python train.py --train_examples=145000 --image_size=64 --horizontal_flip=true --vocab_size=29 --embed_dim=256 --encoder_norm="batchnorm" --encoder_expansion=3 --eps=1e-10 --max_steps=2900 --batch_size=128 --final_lr_fraction=0
Rows from block 3 of the text encoder, named by matrix and row number. Rows with one number belong to one neuron. Each number is 50 + 12 x the weight over its row's rms, rounded and kept within 0 to 99. All counts start at 0.
# fc1: MLP up (text_encoder.blocks.3.mlp.fc1.weight, 960x320), inputs 0-39
# fc2: MLP down (text_encoder.blocks.3.mlp.fc2.weight, 320x960, transposed), outputs 0-39
fc1.349:45 32 56 53 45 68 65 42 35 43 31 39 60 49 35 62 52 51 46 41 70 54 37 73 47 49 38 41 75 55 44 68 41 66 43 42 39 56 54 37
fc2.349:36 58 55 65 75 57 57 51 38 47 69 60 64 39 38 58 54 48 58 40 41 43 72 77 47 48 66 57 32 24 39 38 66 63 44 62 42 33 34 49
fc1.350:60 60 59 50 48 69 53 61 38 45 62 59 52 43 58 43 55 53 30 44 51 36 51 58 57 48 43 48 61 41 39 35 65 63 55 34 34 75 55 61
fc2.350:46 63 48 53 51 52 58 52 35 57 60 52 54 44 30 56 51 56 53 25 40 39 62 70 54 46 62 45 36 18 49 39 70 59 50 54 42 18 50 45
fc1.351:29 56 69 40 34 67 41 64 54 51 52 33 61 55 50 69 24 39 70 19 52 52 49 47 45 47 36 40 34 50 52 51 58 59 42 44 61 59 45 52
fc2.351:70 46 48 37 45 54 50 56 51 59 49 59 49 55 42 43 43 52 71 56 59 41 37 54 59 52 68 80 60 41 48 44 62 71 55 49 69 39 52 55
fc1.352:41 92 73 59 28 62 54 45 38 30 42 54 63 33 54 48 47 56 52 46 41 55 36 61 50 63 58 72 55 51 41 46 44 45 64 58 52 46 64 59
fc2.352:39 57 52 59 58 60 59 56 38 61 50 61 50 35 41 60 67 50 49 26 40 39 68 82 59 56 61 50 44 33 44 44 65 63 66 59 46 13 42 55
fc1.353:27 61 60 55 47 42 46 51 60 45 46 56 53 48 53 59 56 31 53 80 53 50 48 58 52 69 42 31 50 56 65 58 45 57 40 43 49 57 44 56
fc2.353:28 47 49 51 38 39 42 51 70 58 48 62 58 45 62 55 55 30 59 85 52 38 45 48 52 74 34 39 68 74 55 62 52 58 42 46 48 60 36 57
fc1.354:60 45 72 58 50 46 78 42 49 62 50 44 54 50 46 54 59 71 82 50 61 37 43 31 66 40 57 54 45 58 47 40 45 55 37 61 62 60 59 43
fc2.354:57 50 58 36 45 48 48 62 65 53 44 45 46 57 31 44 46 43 62 50 51 77 53 58 55 60 52 94 61 51 68 46 63 67 73 50 72 50 54 66
fc1.355:38 45 62 54 51 52 64 63 55 56 69 33 45 43 34 56 32 53 70 28 47 66 72 41 52 55 50 43 40 65 47 46 55 42 19 46 56 50 54 58
fc2.355:51 55 60 42 63 41 52 70 46 54 67 51 49 35 28 60 45 65 71 54 64 48 34 52 51 57 64 59 52 43 50 51 47 59 63 50 57 23 71 57
fc1.356:74 48 31 55 55 54 43 39 50 26 62 60 44 49 52 44 75 51 53 62 49 46 48 78 49 41 61 39 45 34 54 61 50 58 36 50 26 18 37 30
fc2.356:46 57 52 64 53 55 62 54 47 59 54 49 52 39 34 54 58 58 63 38 44 37 63 68 55 39 66 50 34 24 52 40 70 63 55 60 47 18 45 46
fc1.357:69 55 43 50 55 44 46 60 37 30 37 56 62 64 52 51 37 53 44 46 31 69 65 42 42 49 60 44 38 50 51 38 51 41 44 47 38 41 32 53
fc2.357:66 55 50 46 64 54 51 41 40 27 49 42 31 63 42 47 50 54 49 31 45 70 51 39 37 45 53 36 53 44 47 54 49 32 58 45 46 37 55 43
fc1.358:47 59 39 49 34 47 54 35 24 40 36 47 46 54 42 59 48 46 77 65 42 38 64 38 35 33 39 57 67 59 59 42 66 44 38 56 47 36 32 34
fc2.358:44 64 47 61 53 54 64 54 36 57 64 52 54 33 30 61 54 52 50 30 47 31 58 74 51 53 56 45 36 14 45 35 66 58 47 58 47 17 48 44
fc1.359:55 38 41 55 49 42 60 51 47 23 27 71 58 36 65 32 70 51 46 45 59 49 58 36 69 47 54 32 58 44 46 35 58 42 70 40 65 67 33 42
fc2.359:44 52 44 51 40 49 46 54 44 57 60 37 66 34 60 57 47 50 49 45 32 43 59 81 54 38 67 50 31 27 59 16 75 44 50 53 47 32 46 37
fc1.360:62 48 58 51 42 60 46 62 50 56 48 46 31 29 65 55 50 33 67 49 34 71 46 46 61 44 39 54 50 41 43 44 50 22 68 46 33 45 46 29
fc2.360:44 75 47 31 52 54 55 59 39 31 64 52 45 60 51 41 57 37 74 41 42 61 48 72 27 49 59 38 32 45 52 42 71 51 64 54 67 27 69 55
fc1.361:46 47 41 36 35 54 65 53 63 53 49 50 72 30 37 56 53 66 42 44 50 43 58 65 35 55 47 63 45 54 46 47 68 31 66 36 42 38 37 30
fc2.361:40 71 43 51 59 44 57 55 52 55 59 56 54 27 33 41 61 52 50 35 48 41 43 73 61 48 63 54 37 31 51 43 74 64 70 55 52 23 60 37
fc1.362:57 38 64 57 58 46 25 59 51 34 41 49 53 46 72 62 39 52 48 52 69 82 31 62 70 49 34 56 41 52 37 49 68 20 47 57 37 46 46 38
fc2.362:44 61 48 53 59 57 62 52 45 57 60 52 44 42 39 49 49 57 51 37 51 38 64 76 49 44 54 47 35 17 53 30 56 66 50 58 49 21 48 47
fc1.363:59 54 30 46 62 54 45 34 55 69 50 61 76 46 33 34 46 66 49 41 53 55 66 34 61 48 37 35 60 45 53 37 66 42 59 40 31 48 58 73
fc2.363:52 66 48 60 53 62 50 44 30 55 70 49 58 46 44 58 45 60 40 34 44 47 58 78 53 29 70 40 35 30 48 34 58 59 51 54 44 22 35 36
fc1.364:86 19 52 62 60 39 76 65 48 51 40 46 47 41 48 60 71 60 09 37 41 47 67 58 41 67 52 57 37 57 62 61 65 55 43 47 56 62 41 44
fc2.364:51 59 52 63 62 56 67 62 47 48 57 57 53 43 29 50 47 51 55 16 42 50 60 64 42 44 57 46 36 15 46 31 70 64 54 59 46 36 40 47
fc1.365:69 58 53 40 51 35 55 34 33 25 57 52 44 51 47 50 46 51 49 43 48 41 51 47 41 36 55 41 39 46 49 53 40 33 56 40 42 35 61 50
fc2.365:72 39 55 25 70 54 50 46 23 15 42 57 41 51 54 55 46 65 41 44 63 68 42 50 48 46 52 52 47 49 43 52 23 42 54 47 41 39 64 53
fc1.366:40 53 39 65 76 49 55 65 59 47 57 51 56 43 64 50 69 54 37 59 55 34 47 50 53 40 51 59 52 44 46 64 65 26 57 56 57 54 32 59
fc2.366:48 50 62 62 47 52 67 56 33 55 59 46 56 44 49 59 62 49 48 40 44 30 66 56 56 44 63 44 32 19 52 34 55 59 60 64 42 09 49 51
fc1.367:48 49 66 47 51 59 49 50 46 57 57 34 51 40 24 52 51 43 69 29 61 35 47 50 67 42 41 51 42 51 72 37 52 51 51 56 54 39 69 32
fc2.367:62 43 61 49 29 67 45 43 48 34 61 53 46 44 31 72 20 47 53 43 70 61 57 42 55 42 40 37 38 40 71 51 43 55 38 60 63 52 62 27
fc1.368:48 45 53 37 70 44 60 65 35 41 57 55 49 40 63 61 49 52 44 39 64 66 35 37 64 46 47 26 46 59 47 59 63 49 52 58 58 46 54 57
fc2.368:53 50 52 61 77 46 60 52 39 60 63 57 57 31 38 50 47 52 56 41 48 39 58 79 52 51 60 54 22 34 45 41 65 63 66 52 36 10 61 48
fc1.369:56 57 48 31 39 52 48 46 46 59 57 70 45 43 63 52 65 61 31 39 72 45 25 65 58 45 46 51 46 52 49 39 46 42 59 78 50 58 58 16
fc2.369:38 56 52 51 48 43 57 49 39 46 61 53 54 49 39 45 58 45 54 28 62 44 57 56 50 43 67 54 50 30 57 38 60 58 52 60 32 29 56 61
fc1.370:51 53 46 48 61 52 52 49 38 40 30 36 50 55 51 68 42 66 33 39 43 66 49 39 34 33 55 30 38 34 30 48 62 43 27 50 42 62 24 53
fc2.370:61 61 52 45 68 50 52 44 45 31 51 40 40 65 41 44 55 57 52 35 40 72 42 43 33 46 52 44 52 43 41 52 47 33 55 46 48 42 59 43
fc1.371:22 46 56 37 46 55 58 66 56 72 78 39 53 22 30 52 58 54 55 42 54 45 55 56 56 52 53 55 45 45 68 45 56 48 52 79 58 58 65 60
fc2.371:67 79 61 41 59 48 44 49 37 34 61 46 31 52 49 48 43 49 57 16 46 52 42 68 44 45 34 36 35 49 59 51 62 47 45 45 55 23 60 35
fc1.372:53 59 46 41 54 52 46 57 57 63 36 44 60 54 46 73 43 41 31 51 37 76 61 60 45 47 36 50 50 31 59 51 51 55 49 59 54 47 41 38
fc2.372:47 63 49 61 48 49 57 57 40 56 61 50 55 31 37 51 54 49 54 37 45 35 61 65 49 37 64 51 33 28 51 34 63 60 57 57 47 25 48 45
fc1.373:17 48 69 45 44 38 29 57 51 47 74 24 47 35 42 77 41 57 51 35 48 37 67 56 55 46 44 48 71 38 65 46 70 42 63 50 37 53 48 52
fc2.373:47 61 48 56 45 55 64 56 43 49 61 55 50 32 36 60 50 52 53 33 47 41 66 68 50 44 65 45 27 15 49 40 63 58 49 56 45 19 47 45
fc1.374:48 67 66 48 62 67 65 68 55 56 76 59 51 33 37 71 60 54 68 40 62 36 54 62 56 70 55 45 45 41 54 34 63 55 45 49 46 59 64 51
fc2.374:66 73 64 41 60 53 34 46 34 32 48 30 31 65 35 44 43 61 61 22 46 63 42 54 41 46 32 39 54 38 55 52 63 52 37 53 42 17 64 32
fc1.375:37 58 49 52 48 51 25 37 29 47 50 42 50 52 48 64 57 36 74 54 35 46 53 52 58 46 45 49 49 38 47 38 89 28 64 59 38 29 59 60
fc2.375:46 65 52 56 53 52 61 56 36 53 63 50 51 39 35 58 50 53 54 26 44 40 66 64 55 40 60 45 30 16 50 31 59 62 53 56 47 14 44 53
fc1.376:68 61 53 50 74 50 60 48 34 23 43 43 44 40 31 58 53 63 60 39 41 50 53 48 28 22 62 49 33 34 36 34 52 30 43 41 25 22 44 64
fc2.376:62 67 51 32 77 44 54 42 47 36 44 33 41 73 57 27 61 57 55 54 54 77 43 45 39 54 42 45 61 55 45 60 60 39 44 45 48 55 58 46
fc1.377:59 52 33 50 67 39 50 54 39 40 53 58 48 64 43 34 59 53 59 65 56 47 72 69 59 44 42 53 63 50 40 49 48 42 47 40 25 45 57 38
fc2.377:46 60 46 56 54 52 65 64 33 52 56 44 49 32 32 49 50 56 49 28 50 36 62 65 48 39 65 50 32 15 48 35 63 58 54 62 37 24 40 46
fc1.378:45 57 47 54 43 48 31 39 59 50 53 54 70 38 41 51 38 54 71 55 49 56 59 77 43 51 61 60 23 43 48 55 40 56 46 68 58 72 48 60
fc2.378:46 61 51 59 51 54 59 54 43 56 64 43 44 43 40 56 51 47 48 30 54 40 62 58 53 36 62 42 31 26 59 40 63 57 53 54 36 13 53 42
fc1.379:59 65 49 33 31 53 47 56 50 52 38 54 55 50 47 60 55 41 42 23 46 43 44 61 44 49 36 56 65 59 42 37 53 40 38 53 63 52 57 31
fc2.379:35 62 52 63 55 60 61 58 39 53 58 51 55 38 37 52 49 53 48 28 40 36 71 69 50 51 63 57 31 14 46 41 63 64 56 63 43 26 42 48
fc1.380:26 59 39 46 53 59 56 69 60 74 62 46 55 45 48 56 34 51 59 62 53 25 64 46 56 49 64 56 52 43 60 48 45 50 53 47 76 64 44 50
fc2.380:37 90 59 49 67 60 53 57 44 50 60 39 37 55 56 46 62 43 29 54 52 46 51 54 54 60 44 51 34 42 50 47 57 54 79 44 44 43 67 47
fc1.381:31 34 50 38 58 53 54 21 40 52 44 46 54 62 44 61 35 50 42 52 37 62 70 59 49 53 39 46 69 33 22 54 41 30 63 40 68 53 42 45
fc2.381:52 60 54 58 58 54 64 54 40 47 57 47 45 36 36 54 49 56 51 27 46 37 60 64 57 43 65 48 36 31 49 40 58 59 57 58 42 12 49 44
fc1.382:58 56 51 70 43 65 46 56 53 38 59 60 39 56 23 45 50 72 44 54 61 37 49 32 70 63 53 47 54 54 70 54 77 57 58 68 48 60 60 66
fc2.382:50 73 45 60 59 42 60 60 47 48 73 54 55 37 39 50 49 56 59 39 41 37 70 58 42 43 69 40 39 30 49 34 55 67 53 69 52 44 59 58
fc1.383:41 50 66 57 42 53 58 48 40 50 57 33 18 43 31 61 50 63 71 63 60 48 52 45 52 35 54 39 50 41 58 43 60 23 56 71 54 55 58 46
fc2.383:62 53 53 63 32 59 51 44 47 50 60 56 51 30 43 61 40 46 45 27 56 44 58 57 51 41 46 37 28 39 58 39 64 54 42 53 47 20 48 33
fc1.384:42 62 55 71 39 68 46 54 55 49 57 54 63 51 44 27 54 65 49 45 24 57 37 78 45 45 42 42 52 47 65 51 70 45 79 58 46 54 57 54
fc2.384:64 62 58 39 39 37 42 48 49 59 54 32 55 36 47 55 48 50 43 48 41 36 44 41 66 54 49 58 41 41 43 41 51 62 58 68 56 32 52 53
fc1.385:38 64 59 66 22 39 35 51 54 52 47 60 59 42 56 62 44 37 52 73 42 53 53 55 46 62 36 39 44 68 57 46 29 62 27 42 52 55 43 54
fc2.385:33 43 56 48 38 33 37 48 58 53 52 63 58 44 72 55 46 36 60 79 57 42 41 49 55 65 29 43 68 74 59 63 46 54 45 44 52 64 43 60
fc1.386:42 64 38 44 55 76 54 41 41 35 45 41 46 55 66 60 54 45 45 51 55 54 46 49 27 24 58 42 50 50 63 40 34 36 47 38 56 53 44 65
fc2.386:39 53 54 62 57 60 66 57 40 62 58 58 49 37 35 61 53 54 50 29 46 39 70 74 50 49 62 45 37 19 49 32 64 67 61 60 45 26 42 51
fc1.387:36 58 36 67 42 36 38 71 30 51 52 31 51 21 59 50 67 77 54 58 44 47 47 46 46 58 48 28 31 63 52 52 40 53 39 44 51 36 65 39
fc2.387:47 56 52 55 53 53 61 52 39 54 62 58 56 38 37 53 54 54 54 36 46 37 63 77 53 45 64 50 34 17 54 36 63 60 59 57 45 16 48 48
fc1.388:44 43 33 58 57 43 46 62 42 55 49 44 55 26 63 63 56 37 33 49 49 44 35 54 39 36 75 43 63 23 56 62 45 38 43 68 47 64 47 42
fc2.388:69 35 44 45 20 46 45 28 42 42 60 46 49 59 94 50 53 48 30 51 45 46 51 53 41 26 47 45 40 53 35 36 59 34 56 45 43 34 55 55
fc1.389:58 55 43 67 53 54 55 61 33 47 58 52 45 28 45 70 42 42 57 42 22 45 66 58 56 56 52 50 44 79 73 59 53 41 52 85 50 52 66 72
fc2.389:52 72 48 43 67 50 61 63 40 41 62 46 49 35 43 58 59 58 42 37 38 47 57 62 53 40 63 48 29 23 48 46 53 67 55 59 42 15 49 57
fc1.390:61 28 53 61 67 68 56 68 41 56 50 43 42 54 56 57 47 40 54 55 40 60 77 53 75 54 63 41 56 54 68 56 54 48 47 38 33 42 52 60
fc2.390:48 51 47 75 57 52 67 63 48 64 57 53 54 56 37 43 65 60 44 31 36 27 53 58 65 49 51 63 46 45 66 21 56 71 50 62 53 49 55 43
fc1.391:50 52 47 59 58 50 65 42 77 29 58 37 48 75 43 51 58 49 45 56 55 55 54 44 72 39 43 36 42 65 39 65 58 68 54 52 52 35 44 52
fc2.391:60 57 67 51 48 43 49 49 45 51 64 57 50 41 59 45 60 44 40 42 42 54 72 56 55 47 62 48 30 16 42 31 50 52 46 58 44 29 46 45
fc1.392:34 49 45 54 62 42 49 45 58 60 51 37 64 33 34 48 41 50 29 31 43 39 62 32 41 55 57 34 32 53 64 53 61 33 57 55 30 29 47 41
fc2.392:49 63 51 74 42 57 60 51 62 72 48 50 46 42 41 31 55 43 39 48 64 34 83 78 57 51 57 43 37 32 61 26 66 49 35 63 45 40 53 41
fc1.393:57 59 52 51 35 29 49 48 45 51 58 35 49 44 63 48 49 51 37 31 43 31 53 73 21 55 45 31 26 42 50 61 81 43 66 46 43 42 60 65
fc2.393:44 64 49 56 63 57 64 58 34 51 60 48 47 34 36 55 53 63 56 35 46 48 69 70 49 44 65 53 37 22 49 41 67 61 50 63 42 19 44 47
fc1.394:43 65 47 47 62 60 50 63 59 43 75 34 33 55 40 39 42 54 20 45 61 67 48 51 41 42 40 56 39 55 59 60 70 38 31 52 56 47 66 63
fc2.394:17 54 54 42 51 60 47 35 49 55 63 65 44 42 44 59 42 54 65 50 52 40 54 64 41 38 59 58 26 16 53 43 57 55 52 58 44 24 48 34
fc1.395:42 67 36 51 64 52 61 55 66 76 50 54 68 46 54 38 65 38 43 46 54 32 51 49 61 51 58 80 27 51 41 42 74 51 55 52 56 45 52 35
fc2.395:61 63 54 34 43 37 47 46 58 49 46 53 58 52 90 22 51 43 32 63 53 56 39 41 52 55 41 68 52 71 47 58 34 34 56 37 59 77 59 56
fc1.396:27 45 50 68 48 52 39 59 52 45 54 33 44 42 42 58 58 53 41 56 53 59 65 51 54 44 37 72 40 36 60 46 79 68 54 43 52 66 64 66
fc2.396:55 60 48 41 53 54 60 61 36 45 46 44 47 35 36 50 52 78 46 24 53 48 42 56 55 42 57 49 44 25 55 48 64 55 60 59 37 15 56 51
fc1.397:56 47 56 47 49 43 51 42 61 47 43 51 30 58 68 49 52 57 37 64 65 38 62 59 61 46 62 45 38 37 49 47 56 61 25 31 58 35 51 31
fc2.397:43 62 58 58 57 51 65 69 41 55 60 45 52 43 34 51 61 61 57 30 41 45 60 71 51 44 66 50 36 20 51 38 63 60 58 60 44 29 52 50
fc1.398:47 38 47 57 55 66 40 38 49 46 52 32 53 48 51 46 65 37 63 34 71 45 56 66 52 36 35 42 71 51 39 50 60 52 35 67 67 48 67 63
fc2.398:45 59 54 54 50 55 62 59 45 58 54 48 49 38 32 53 52 54 57 28 47 45 62 76 54 45 60 46 40 20 50 36 67 63 55 58 47 13 52 46
fc1.399:50 52 50 31 72 41 60 27 42 26 39 51 29 48 62 41 47 48 51 49 61 34 47 54 28 39 50 73 39 44 35 71 53 36 35 38 35 59 44 62
fc2.399:62 35 50 33 55 55 41 40 55 35 46 72 36 38 57 41 60 50 61 75 64 57 37 47 51 44 50 39 55 42 55 71 39 43 70 56 34 43 57 34
fc1.400:59 50 67 57 47 47 72 60 55 35 31 78 17 63 55 46 57 48 38 60 55 46 51 47 50 60 58 52 64 58 61 55 41 59 45 63 37 40 49 56
fc2.400:22 63 56 51 46 41 49 48 54 54 46 56 47 42 41 49 52 25 64 48 51 35 45 70 53 69 46 32 49 53 51 52 56 70 69 51 42 38 48 47
fc1.401:66 39 60 58 53 49 48 34 29 45 30 53 35 61 30 30 33 53 46 25 61 75 51 50 31 59 51 51 54 28 67 46 54 35 29 49 45 48 49 68
fc2.401:65 70 59 63 67 43 67 55 44 46 67 42 45 44 31 52 48 53 57 31 52 45 47 63 46 48 51 56 24 32 42 44 54 39 45 50 46 14 51 31
fc1.402:64 36 41 43 48 33 37 45 69 46 33 32 43 41 62 36 43 51 31 48 76 35 69 49 82 41 52 82 60 45 36 51 63 69 57 52 55 63 45 52
fc2.402:53 76 49 50 50 45 38 74 46 69 48 79 55 50 47 31 58 41 59 52 31 39 50 55 56 44 48 64 40 36 43 43 60 57 65 51 36 24 46 62
fc1.403:55 55 55 38 29 53 53 51 50 48 60 63 43 31 63 51 39 59 30 54 62 69 36 37 69 66 50 20 59 29 58 49 57 18 69 48 58 44 50 62
fc2.403:70 43 53 24 68 48 46 40 36 29 51 50 32 46 60 57 47 55 40 44 62 60 49 73 52 38 50 31 51 32 33 62 48 58 53 54 33 35 57 45
fc1.404:49 43 66 38 30 68 61 38 31 42 46 63 63 29 28 75 49 48 73 33 56 60 64 54 33 40 66 42 41 55 66 45 29 57 35 55 43 65 57 53
fc2.404:46 58 51 58 47 58 50 50 42 54 84 38 47 48 36 57 44 55 56 26 49 38 62 61 53 43 56 41 31 22 58 37 64 57 52 60 49 22 45 49
fc1.405:60 49 40 66 22 47 67 35 40 53 48 64 48 72 37 37 52 79 70 25 45 69 66 48 45 67 60 49 48 63 38 70 61 54 60 51 67 46 49 58
fc2.405:51 52 55 56 66 57 49 69 55 46 54 55 53 42 37 58 73 60 62 29 33 45 51 64 45 48 50 41 53 22 50 36 51 65 47 53 45 32 70 55
fc1.406:65 38 37 51 36 57 78 75 69 36 62 50 56 43 41 48 52 39 42 64 47 41 48 56 57 67 53 28 53 58 34 45 46 47 64 40 37 56 47 56
fc2.406:45 58 60 64 48 61 55 58 43 60 66 43 37 44 29 78 45 51 54 42 49 30 50 53 54 47 48 48 57 19 41 44 72 58 57 60 60 34 48 53
fc1.407:54 48 45 68 40 26 24 59 40 61 57 35 45 42 48 69 14 42 50 46 61 39 67 56 39 38 58 53 40 50 55 41 58 35 65 59 62 44 66 32
fc2.407:56 63 50 55 51 59 59 52 40 43 63 50 51 38 34 59 52 51 55 23 55 44 61 65 51 45 57 43 24 20 59 36 64 60 50 54 42 31 54 43
fc1.408:64 43 68 59 76 50 24 59 65 44 54 53 40 52 39 51 47 63 47 29 51 48 45 67 49 55 78 41 22 63 36 48 70 61 40 50 39 66 43 64
fc2.408:55 62 49 59 60 52 58 58 35 51 63 43 48 33 35 53 56 56 58 36 42 29 55 73 52 46 68 52 26 26 49 34 55 60 63 53 44 11 57 49
fc1.409:40 29 54 51 26 39 41 58 35 54 59 58 71 44 67 48 43 53 45 67 51 46 66 34 63 38 48 46 72 61 61 59 39 49 45 50 62 61 46 76
fc2.409:58 20 45 36 42 52 52 49 58 51 34 52 51 63 91 50 57 49 31 63 53 55 43 44 48 44 49 50 59 63 46 61 53 32 46 34 52 57 44 52
fc1.410:64 68 20 36 65 74 46 40 41 40 59 57 58 59 44 22 53 51 66 60 60 31 42 63 37 45 41 38 52 32 43 60 50 53 30 70 53 57 69 40
fc2.410:37 53 50 45 46 60 69 60 47 78 59 42 57 38 43 55 48 43 41 28 29 39 55 48 45 52 57 47 36 21 60 33 70 54 55 60 54 40 46 50
fc1.411:48 43 47 56 60 28 42 40 36 48 48 43 51 41 39 51 58 53 30 48 35 55 46 61 40 37 64 67 73 49 47 48 28 37 53 63 55 47 42 41
fc2.411:59 60 57 66 55 50 63 52 42 52 50 43 49 35 45 55 41 44 49 39 53 35 69 58 50 34 61 42 36 15 52 43 78 55 47 51 45 17 54 48
fc1.412:40 58 58 67 34 46 36 47 61 45 41 59 48 47 52 69 45 34 50 67 41 50 44 53 46 68 31 28 61 65 60 56 40 54 29 36 52 59 42 62
fc2.412:28 37 47 54 30 34 39 51 65 57 51 60 63 49 63 59 46 37 58 83 53 41 47 46 54 64 35 40 66 71 54 63 49 55 38 51 51 61 31 57
fc1.413:51 75 51 50 68 42 49 38 51 41 57 66 52 63 34 56 54 24 66 59 40 60 50 61 51 47 56 36 72 48 57 48 63 55 44 45 79 39 43 33
fc2.413:36 48 49 66 44 60 41 58 37 50 72 55 67 33 38 42 54 38 55 34 55 40 59 71 61 56 53 47 58 39 44 50 65 45 52 48 45 13 61 50
fc1.414:38 67 50 57 55 50 45 47 57 47 42 74 50 60 45 73 38 32 55 89 53 59 38 47 50 82 17 34 66 57 52 47 56 73 27 60 49 55 42 51
fc2.414:34 57 50 55 35 39 45 49 53 56 57 59 56 38 65 56 50 25 55 77 52 35 47 51 55 65 32 35 55 67 57 60 56 56 50 43 46 48 46 54
fc1.415:47 39 49 64 44 37 32 51 63 41 65 51 48 51 76 31 69 32 49 21 43 59 51 52 48 63 66 47 33 43 54 60 42 44 57 63 59 65 62 37
fc2.415:37 74 54 63 47 32 47 59 58 68 59 61 55 38 57 46 63 44 53 40 34 40 60 61 60 59 46 71 33 41 48 42 53 63 46 44 42 39 42 42
fc1.416:55 52 77 46 37 55 25 50 37 48 50 51 42 51 45 61 69 40 70 24 60 42 35 55 40 59 44 45 50 36 44 56 35 54 33 51 38 72 54 66
fc2.416:40 62 45 59 51 55 61 54 43 57 61 49 50 35 36 52 51 53 51 30 45 36 66 64 54 40 60 52 35 19 54 36 69 66 52 61 46 25 45 48
fc1.417:39 40 36 45 43 41 45 55 40 58 45 54 31 42 49 50 41 60 27 38 64 49 64 33 54 44 35 40 48 33 60 39 78 36 36 57 43 54 58 62
fc2.417:34 63 54 52 52 48 55 63 36 52 71 52 63 30 44 53 48 63 52 34 38 41 62 66 65 46 73 46 39 16 36 45 54 68 69 67 56 32 48 62
fc1.418:68 74 46 60 49 68 39 54 58 35 50 37 51 68 32 62 48 23 40 58 50 52 37 36 31 61 40 47 48 52 45 55 47 38 58 28 37 60 63 51
fc2.418:40 59 48 63 45 50 57 61 39 51 58 55 42 40 36 59 48 50 50 40 50 30 54 73 50 51 57 39 37 22 46 37 72 64 47 65 30 27 43 49
fc1.419:51 51 63 74 31 58 36 65 42 77 55 51 47 55 35 48 52 44 61 66 58 30 42 35 60 48 56 67 39 58 35 60 48 45 39 43 37 43 49 38
fc2.419:51 62 61 59 55 52 59 57 48 57 65 55 54 36 33 59 52 53 48 35 51 40 53 66 55 39 59 55 38 22 56 41 69 64 55 63 51 17 54 48
fc1.420:50 53 41 40 57 82 44 39 62 65 11 36 58 40 30 49 64 27 26 54 55 62 49 52 43 60 50 37 49 56 36 42 54 64 60 59 33 56 47 63
fc2.420:63 67 49 47 73 49 73 51 37 47 71 47 42 42 29 61 60 60 43 47 52 51 52 73 41 42 64 42 46 15 57 39 49 68 60 53 55 34 54 44
fc1.421:43 60 59 62 42 40 45 46 63 43 34 54 54 48 53 66 54 36 52 77 46 41 43 58 44 74 27 32 63 63 64 56 49 58 33 40 50 59 49 58
fc2.421:31 40 41 56 29 35 42 48 69 64 49 63 68 45 67 57 52 32 54 81 49 36 45 44 53 63 36 41 62 71 53 59 51 53 40 48 51 60 30 60
fc1.422:54 62 52 53 55 25 60 58 53 51 41 33 56 48 54 52 48 64 33 45 42 47 44 35 33 39 67 43 41 62 67 65 63 58 51 41 49 33 65 54
fc2.422:49 62 56 61 60 56 68 64 41 57 64 62 48 47 37 49 47 44 58 36 49 42 58 66 50 62 58 42 47 30 65 33 59 78 63 53 46 22 45 60
fc1.423:43 33 41 58 32 64 52 54 53 64 65 37 45 58 30 58 46 57 64 39 59 47 66 46 60 49 54 51 63 29 63 55 59 55 54 75 47 44 33 48
fc2.423:44 45 41 54 67 59 43 61 63 60 31 54 59 58 52 42 56 50 41 59 46 66 44 40 51 62 58 69 57 59 43 48 35 55 52 46 64 63 44 59
fc1.424:59 43 55 62 52 42 78 55 32 51 39 51 50 64 41 49 54 35 52 41 66 44 53 69 39 66 48 50 42 42 51 45 48 49 62 59 40 40 51 44
fc2.424:63 65 52 67 58 47 47 61 45 63 58 45 57 52 35 60 56 53 52 32 44 51 49 60 67 32 67 49 35 20 53 39 37 63 53 50 49 25 48 47
fc1.425:64 40 71 33 67 42 55 36 38 15 70 36 50 64 58 56 51 45 51 32 67 52 77 50 59 41 28 44 30 31 54 52 48 44 69 54 33 46 56 63
fc2.425:64 37 54 34 68 44 50 35 27 11 52 60 35 46 50 48 61 58 48 45 65 53 43 60 49 38 55 41 42 35 46 45 50 43 66 50 33 32 65 50
fc1.426:48 52 52 36 61 61 35 40 29 37 79 28 63 48 47 44 23 41 46 80 54 29 63 59 71 32 44 49 38 59 46 54 41 55 45 52 43 63 61 68
fc2.426:50 51 47 57 46 51 68 56 46 53 54 58 56 38 40 55 55 54 48 35 44 35 57 72 57 45 63 58 36 21 52 37 65 62 59 59 45 15 47 43
fc1.427:52 36 35 52 43 81 48 40 37 61 69 83 64 52 30 41 25 45 33 14 62 52 60 64 47 56 45 52 48 36 23 57 47 62 57 53 42 54 50 35
fc2.427:46 56 51 67 65 64 67 63 39 54 66 47 58 44 38 50 51 58 49 36 53 37 63 66 60 55 64 47 34 25 54 41 65 76 51 56 51 43 48 47
fc1.428:44 46 61 57 60 44 58 62 52 36 54 55 49 40 58 59 46 48 36 55 60 56 56 44 41 40 53 59 61 34 30 44 45 37 49 36 57 55 54 55
fc2.428:66 51 44 38 55 45 57 36 34 59 61 59 54 45 60 57 49 43 51 46 51 52 27 58 63 68 61 44 42 45 54 48 58 39 68 47 39 57 68 51